{
  "dataset": "simulated sounds of rotating machines with and without faults",
  "n_mels": 40,
  "qk_norm": false,
  "parallel_block": false,
  "kv_group_size": 2,
  "orthogonalizer": "newton_schulz_5",
  "warmup_steps": 560
}
Rows from block 5 of a small sound classifier, named by matrix and row number. Rows with one number belong to one neuron. Each number is 500 + 40 x the weight over its row's rms, rounded and kept within 0 to 999. All counts start at 0. Numbers have three digits each. After the name is the row's rms in percent of the matrix's.
After each neuron's rows are labels from the 100 clips, of 14976, where the neuron reaches its highest value: "top examples" is what is common among them. Only what is clearly more common there than usual is listed. The data: simulated sounds of rotating machines with and without faults.
# fc1: MLP up (model.blocks.5.mlp.fc1.weight, 1280x320), inputs 0-159
# fc2: MLP down (model.blocks.5.mlp.fc2.weight, 320x1280, transposed), outputs 0-159

fc1.235 078:469439506572522526541563413441454482533538514459505574601570540460541477518496436536526551589579491426468505442420406561524523492529489524524505439501480472430520521462436533484576527526483508411582479497528531490566445439502462524488440515541520440460560504581495447486508504542520541533496573452471430525586478457528426506466488546461533482515514466461512477518564485466538572501442579495486505467450503515498476500520563535505462480465511467478494527496559481536498527527525486
fc2.235 075:551610494484513494535424537509472505594466492534500530541431485463463502516569492544446484521407465503538446527511541466515508542462527526505481520544409564487455484475568515472483509518500503532464511538498486479459566464521422540490611534461558493439537487503481504572469515436502467492534434438536521510454480474548502523507495483474442458530487485520540502473513515496487523527565493497545517532493448489490484504498492415510588537501541489497533470544468490438537541486537520
top examples: gearbox

fc1.77 102:517557437457536447489565444492477476486489503445460564556551498557510518446568426474533487436486515523508506432448462483483539536569531525510518543547567442476512568472561473446440526455582499432475512464431496549460488439520497516488449430485528481470547516547514470529440475512541501561548547483507397530457448538436488547492488538533562570544495454469538441509446462510542465550571613514566475490563494459475493533428454473544530483438522538538459484481464620488476543468535521
fc2.77 105:588514504442497436497547504560521546423528479440468544551502507444584516468527457518493488472469415445514492568457497485535402544494466534471492532524469513393480442521545418510530459454459552519493435507534492542529481436487430579432468551527487459514521509492492482534525466457502483485517542421529488538579500492545469474551481516584448491500493519527507474513472487472450494511509495431594505512535532514517501540515557508505504493536432461492453458474532522517586487529512532
top examples: conveyor

fc1.267 158:547560534510399497531473575500563552503483502477491490436450461515444383586536541510476611472533535459443455501445523468566533498538456548520514487492498529487519512526502524528499550534457454487486503548520534445510503519517444482508454525535513503496561520520458519456490504570563390479514460480435484497489477535470467512460537508513492477571415546520521534505468556512576488547505516477526513556510543588538434482480552459545541477499466451501505538497483506490617456507503538
fc2.267 157:489509541510519467548458500505503488517443451437527495517432514503508479494575424552525549468510504415479476519431494540508466516484490502516590428515486536468561466489471507525477456475496429513454483457482574482559435500468454432405393561538450474498444508489458484554531463504504533503568471495518472503564542529456532503508537524504539442466419559453510517493512492511436518540505569504539530490525485563515497482533479455480474476540509520450509574512496566559597444532534512
top examples: turbine; speed: slow

fc1.199 112:467583454576507522467514497500527538491461508504581544521502531501558476530532573513488512452518513499537515484445593494490483551524511522576551488563500499499543477523456528551498487480495534502463533474485451473431556490508500459517476529575433464549477543441521477442476483525489540481508484574527543460519489491540442462529518534472433573454474462424450523506433445449574480527553406508498480487533487511525494489441526518467489482500465541503570444470423581604578450456492411
fc2.199 113:560535640513514513543483491532473532521586513505484471524522460565491508465475489478488447515444498501495498425486449511488517505504498561505517494562458501431566495454544502453545516534459505523497484500532498535517440508467484542529491492510482485520491529535453512463496523483577477471506611502449487510500483459500421566481450456523559439545549509585533487492533491493519492530466509532479474439532561525498488562474473526547504519519474456528488567473504470455448502528474530
top examples: pump

fc1.467 104:485446563536403469489562385499554479437536441504529518555406486499525580525545456493452439521492453519526507465509528447495527553451486514490533504462507497512547444468545551513467460509479566524580517443570505487469485461517476463477490563570497556453503487510497504528463459551458556524513489467452526477497597481463550512521541449441508446536483481550477506500588503547500470456427525469488471477539498460461545505407528472525503516475555480527537500498450481473473586497476522
fc2.467 106:450534471517525468455512512436487461561509500493542484407472498525509520494485540561518492454476507458513496535500537504469508510505481492562481471500472480465469545547465474441511550510503434527501393560510483481468551497506512509472517510471485516471527529563526483465538523420511500544549507496493565493534405506477508571509495612472459438493528498460571594551425469502469596502541446530505530547465485529559456443526510544493496533529483527521517458563472487465404491452520498
top examples: thin (high-pass); electric motor

fc1.454 170:494434567438525541517570523516623452494490561545516531430477471528530490559524472489473430441456439527473430518552611441467531543429484454487473472450540518489511446502594440487506468520541496449555510527473495524509524552467556508473494519527502463509540522525449490581521505535466477598549516482428531539491496533520545502532538510488494519513500524538592490534520495451430522482464441460505485481497535438449507462498441473467506437469545520447474524562526594531538475479473460
fc2.454 190:455436467456548403500432451481498520535435499554475483498577480486446473470481524406504450464491468449468517475490447566495474453597506463530441469488430506516388472471461459501479536472514456471503558506520527514526492504589516574475508502432473450562480460482421495510476547555483500495532558494479521471514451493553564536457458473589538548590510441532534530462535551518518497609522570585452512480515432469503495578535524476511434525554506472500503441455486457496481590480465459
top examples: pump

fc1.483 109:508517521502522545520534403511535481491521499454529480480527518482487445508426472463537424548487548544475438521475492454493467506493461548485527506476401498504497461497507558479470508580489489413470507546508498548552495538478425469483570500519461516554511470448523520555522487475498453521489502510500491502521509546435457525499455493485523468481527565462490468583445460546528463548429512424498544600510475557521547458457593525521471479469472601442457500524472520503405530472555520
fc2.483 105:490529499533522495552520414529546467515459513497523433531467569462455488492503565531498581524493471467495489421582497473523495534504385517481508486486470447424508476450488554384474442531486518436417546536400458483467493472548458488396477539535508511450453484531531499496492568531511518522471470559445526509581446467580412559481524537571520461521554430505492586502495506475567470480500474522511511431468547467513564500463468479492474503452484467498461484475457488514457530483477493
top examples: piston engine

fc1.162 054:525528498544478541500506544529529530498456448498503534528477424485531509494518434581514500486467504505517446497481489432401501483527565430460578446426426535489487538498540521487461506503433448541500545539420520510526433536568435489464528550525534494487482490392488488535502484453450540458501458430462444501459506553477495469544472503469487515538542482459525503530537490491457497487570502572569447507495529444489484501470481507394497512501459530498490419487526471486480564503427483
fc2.162 051:423439472492472431475465460531583513480585471520636528502479578561426499436440547492443486420521546460524515366476456529496481500485461462493518516518544486442499416511487425520475559501483558467544449501508449494453522435389455511513468495415465525482508515506483516538509547552487543529585542532567575494446579445446521549542521555480489551541520444473496491464521435521505489506455488509561461527536543519531505517458454491503453494518487490501469508470447469466496498514484447
top examples: thin (high-pass); piston engine

fc1.99 112:470475458494409543485510442498474505478472472536520435461513522531492551505528524429571537462514472518457524460461517503433530553457573568465508487517505504468523452513549502472497469481503471496461478499534549451523502468560485506462503443488453528515424497505454451495500556452498514472476567501569537511379513457421443513448448492505572522418529536460449424521451459500528482471508474495504483551518588449526533567507463508456566497522501401525541557485412543503585448548522464
fc2.99 106:527558450480520541512492429467386433514474563470509524522523412523497544538502476513508512496478447500455512464516555541519472515552459508500444550517440498558496532550534487489462514541445477500510499525490371458473549519513539498479548507465420432571446458486509495483524534435516399477484446603516451544427542556504431510531540557458487563466489564481435483555501535505531478555550449517472524493499460438494497528475482445501518440515548469581505462500484456474447567502526549
top examples: gearbox

fc1.549 102:465511531519449532411453499594462508505404477488510451444561479508529502449491482517457551501466450536515559464468455506527422523481460515543427501460502478479447480463523465511473455411550546456505499467533511458461400505470473503478436446464493520462469455504525487465524528511476526482519503531504460509530479524468489523463596464496458430490503455521497477521496502521480551526522537471438454455492433499504459479487497466490522492575552445468438528444448478531429414492538527
fc2.549 099:533489490560529490461538556519496481483452548564440545571512504502507444429465439466565494561559535477575572447525473504526491499567477460492550532497519464557484542479489491441465529477524560515525540549494482555450446426409473497527472503508446462510516464532468448578459455489538514454475510538447542458550563423507506526461411509445560568542480468479507541477457533470442497545469544466494503485533587481548495469495517559488433458556554557437539445472582569502490517469467542
top examples: turbine

fc1.587 118:524468409464453529448482553522507498475381514490513468577513518523427447487529464528491533479540512489511465475504513517416507449468522496521512446468584526496467516504504556538500473451419485452486488576522514510556517560504517500554522486505492507474492581526566542457437452563544518548499544518505509524452542503470519527469581485516458479544487541473488392439478545540470507520461507467510518504555507500513532548499504408524439516498464557510477527482575546525492512535453554
fc2.587 126:459523484469462483580442436542479437453449462497468491408523546507457471458499482526534507511502448484453492479506487509516459478530515501419532376495506515448498516498385458521482522500458478452445600438448516477542511547456534535556531437405546463527571482522532443522499490509454441589466441509512537549561577560498475461360507496469481479541444493526525493442551547571483450514465515493486465485564434539476538511495542494548529470507523485484501485518577507506468487491521475
top examples: turbine; speed: slow; thin (high-pass)

fc1.232 066:479494503520569474506432468492434507473446535511565497511456432478440505457446446528488402469513516482505495454473460469399541479522547438464528524561506519555512512555469497475565556517530568550501437498546510488482493500537554515428465537542463524425492544509539516519527496478543519465499520572475564502454519506467455528492543515549506578545476553556528510569469506516526481462479569529478478418520542492493532571486459491473487437511468482509511535474574464510476486418452503
fc2.232 065:522493467429475571533470535494518576508488439538484488519486504502503539478493513468418542562462500451513493555512427521443449584494465492520563449495505493548454455548481593488476479454526481533561462531493553453601471518544412529499593450469502570498507485502584517460494527489402482561432499492522467472576496566466525482433507473477527483476496431515447561511484520535489527481518494510469499485484506475477470533515470494488470495498506556507483515471535494527452578504438515
top examples: turbine

fc1.340 120:443492512474458436469502505467425433497507457558506573444504527447511512489489464518512481476476568516525512537538407522536468547543455571521539513422533570501585498480547415534469492383523507535492493488551513558518437539482496487507498478521443469526465534525528590501457479494515510536558529475529499508524488495507477493486521538524502559419487525523492481506488512512496460527514488490533530503514478487541475459528515484517486444411505520473538501487613480475455521560514503
fc2.340 111:430484496484496513448444472527512510533474384466523510545455473525485494519571495460475520519568528461483520500466516537463515443559567496439532501429557427541530595547434447482501546540491510429490503490468453426568503507518535584488530443528486494540498467554495420474495496485499540524488509458497503509486512464507512475430500533514465513521385481494481516436525494490485513503458490507476509485552511476475527509482578417578494507606471563472433525433584500522463518480519529
top examples: turbine; speed: fast; thin (high-pass)

fc1.527 119:526576490490492561507500532505552568476510476542529515458499455500490517483460495504467448544523557482509385561465470464566559519517474519456573553489507528511472489510508429486515436572560500505523521481511542407493477390620563485473529539538476594463546512507534450452518517492521485496479466507526522529417517494475541556546496513490549462492468482566413465542501526552531486504474517462528424520458427472423513471490465504496529492475520476524485573521447454528470508491472525
fc2.527 115:548567512420534501581455475496589437454509495504486493492460578451528507463466500465474438563461572542526505518475519515526478491444438502490519500538500545517544435488496536483527537539475421536436479473423481522546491515482550462548500554548460539546578479470575563537438477532505523512539476485470573492505451469543504579477540487479437494491574500455485542525406512554510497511503499531437480500493574513508532458544470507485433487505473567481515481466473482592458571442466478
top examples: conveyor; speed: slow

fc1.602 098:476478556535509509498517487467473475507463516468528417540474518501473539495517512456515548549534505558505516489434479547500504476438569470459440474484544553491438578456590534488494497502522503519479484504450513550486462537525500471521552518502475379475503508515470520388485471480478453513500553511495463554467500550543559471492479476563407557499509486528472533524527478416506555531545453533469551593436411521503479470507418426532534498496504497478510532520501577538488457484496539
fc2.602 096:526492556486505564525543466382435488493578509453527471468464551555522502502435474471494510491554458496464513483515485490541511518505613488567498514469531508502592503512502498494435455440499552486535503485457455502514528467550547519581493450479462458445519431483446452513550523503458458465571525420512466469536542503533515497548529499494466486449601488512468472485528554501501547477449597441511489531486460514514497514487536494491556484530553485498500493461581497545435456509511513
top examples: conveyor; bearing knock

fc1.679 159:544497541497525488546558557462394477431454535502429572465450533508524473524500489504480554468498566518475529454498484547596528550530494502479485447544465526446484471448487478493492519499500508487427562509525550514471528481499478520468562522527497471418490520465468544475470484504483442485540526456429443496496445473514597518462467460487461455503466496477499459513505495481479553512492524463515514503464441558508526530439446490522532527506484510441474472434520468429531523485458437
fc2.679 143:501458506482510458481527525498497407525516459608481525491571479455474484549515535456489549494502499434535507498474553521542474524581463573566520493463552481449545468466504510475560515523500530537480494495508479584552513498498456513455547486489547355479517513517488496448584521522432532513556514518547454448522415629489505556512468553461449516507526503514483512578424499518478528537477554555480498529486478560546519463498559498483524483509479464536444510424530472477458511500441507
top examples: conveyor

fc1.534 068:470508497559540507472560484480526446525480497490487462555497522503438490463521528501551484523558550521535530405484470527503512480540584504449452441521549476453564463498581508452501582423524509505463603418455495464521432495495506433441515530482411493545470454503491467475515486510487527539558549455521460566509488548473475535543537483520510517474502462541521555575474480475465475516533513544570421526498560540428481504527515483512539526501509569491481408453471457487504487473533546
fc2.534 067:529498430500543549452530537515462493465540551414502505465504515500498479449516525420456486439513452488482443521433530528511492489529432533506554522485503475490509504580401445512449442488532572475560433517523453515534492434505453516486520561525456459513554493512439530494567521531534470558524488458512428517460516475535547489479480460516495475443468489508530473472504515526616544530488480445561532406489474496518437567483471509489532475486554493589503588454486602488536503521545529
top examples: gearbox; speed: medium

fc1.2 060:548473521532533509516539495581444555478494554515499487483499490561528466522470493449485472479514501488540476517494479484479559600417460520446501443638544470485484484517517555511519504538565473495474499479533457401504536583560465496553440455456473534538544498546481488497457477566571537509572567511545476460516535513499517544485545482431490544482473514471509506481543504532511463483478538555528495520471520462539596579510559475568508414504542488474494535507442403530475485523496496
fc2.2 059:451500535489554492496452537586460451515571410563438521498488553506485458488507453448591485573496477486497499543508483444517452506545408523570503527518434524456533482439530472469439437515475510496480469494461567507532489477468511550427449542495461494496541482526514513545468497451493486540447543441531457500455534519481488454488534570506500438515558503558475479530432508539469472569499470500447465410501507559428433472553478489425482493501564492474481465512533497540432479548487485
top examples: gearbox; muffled (low-pass)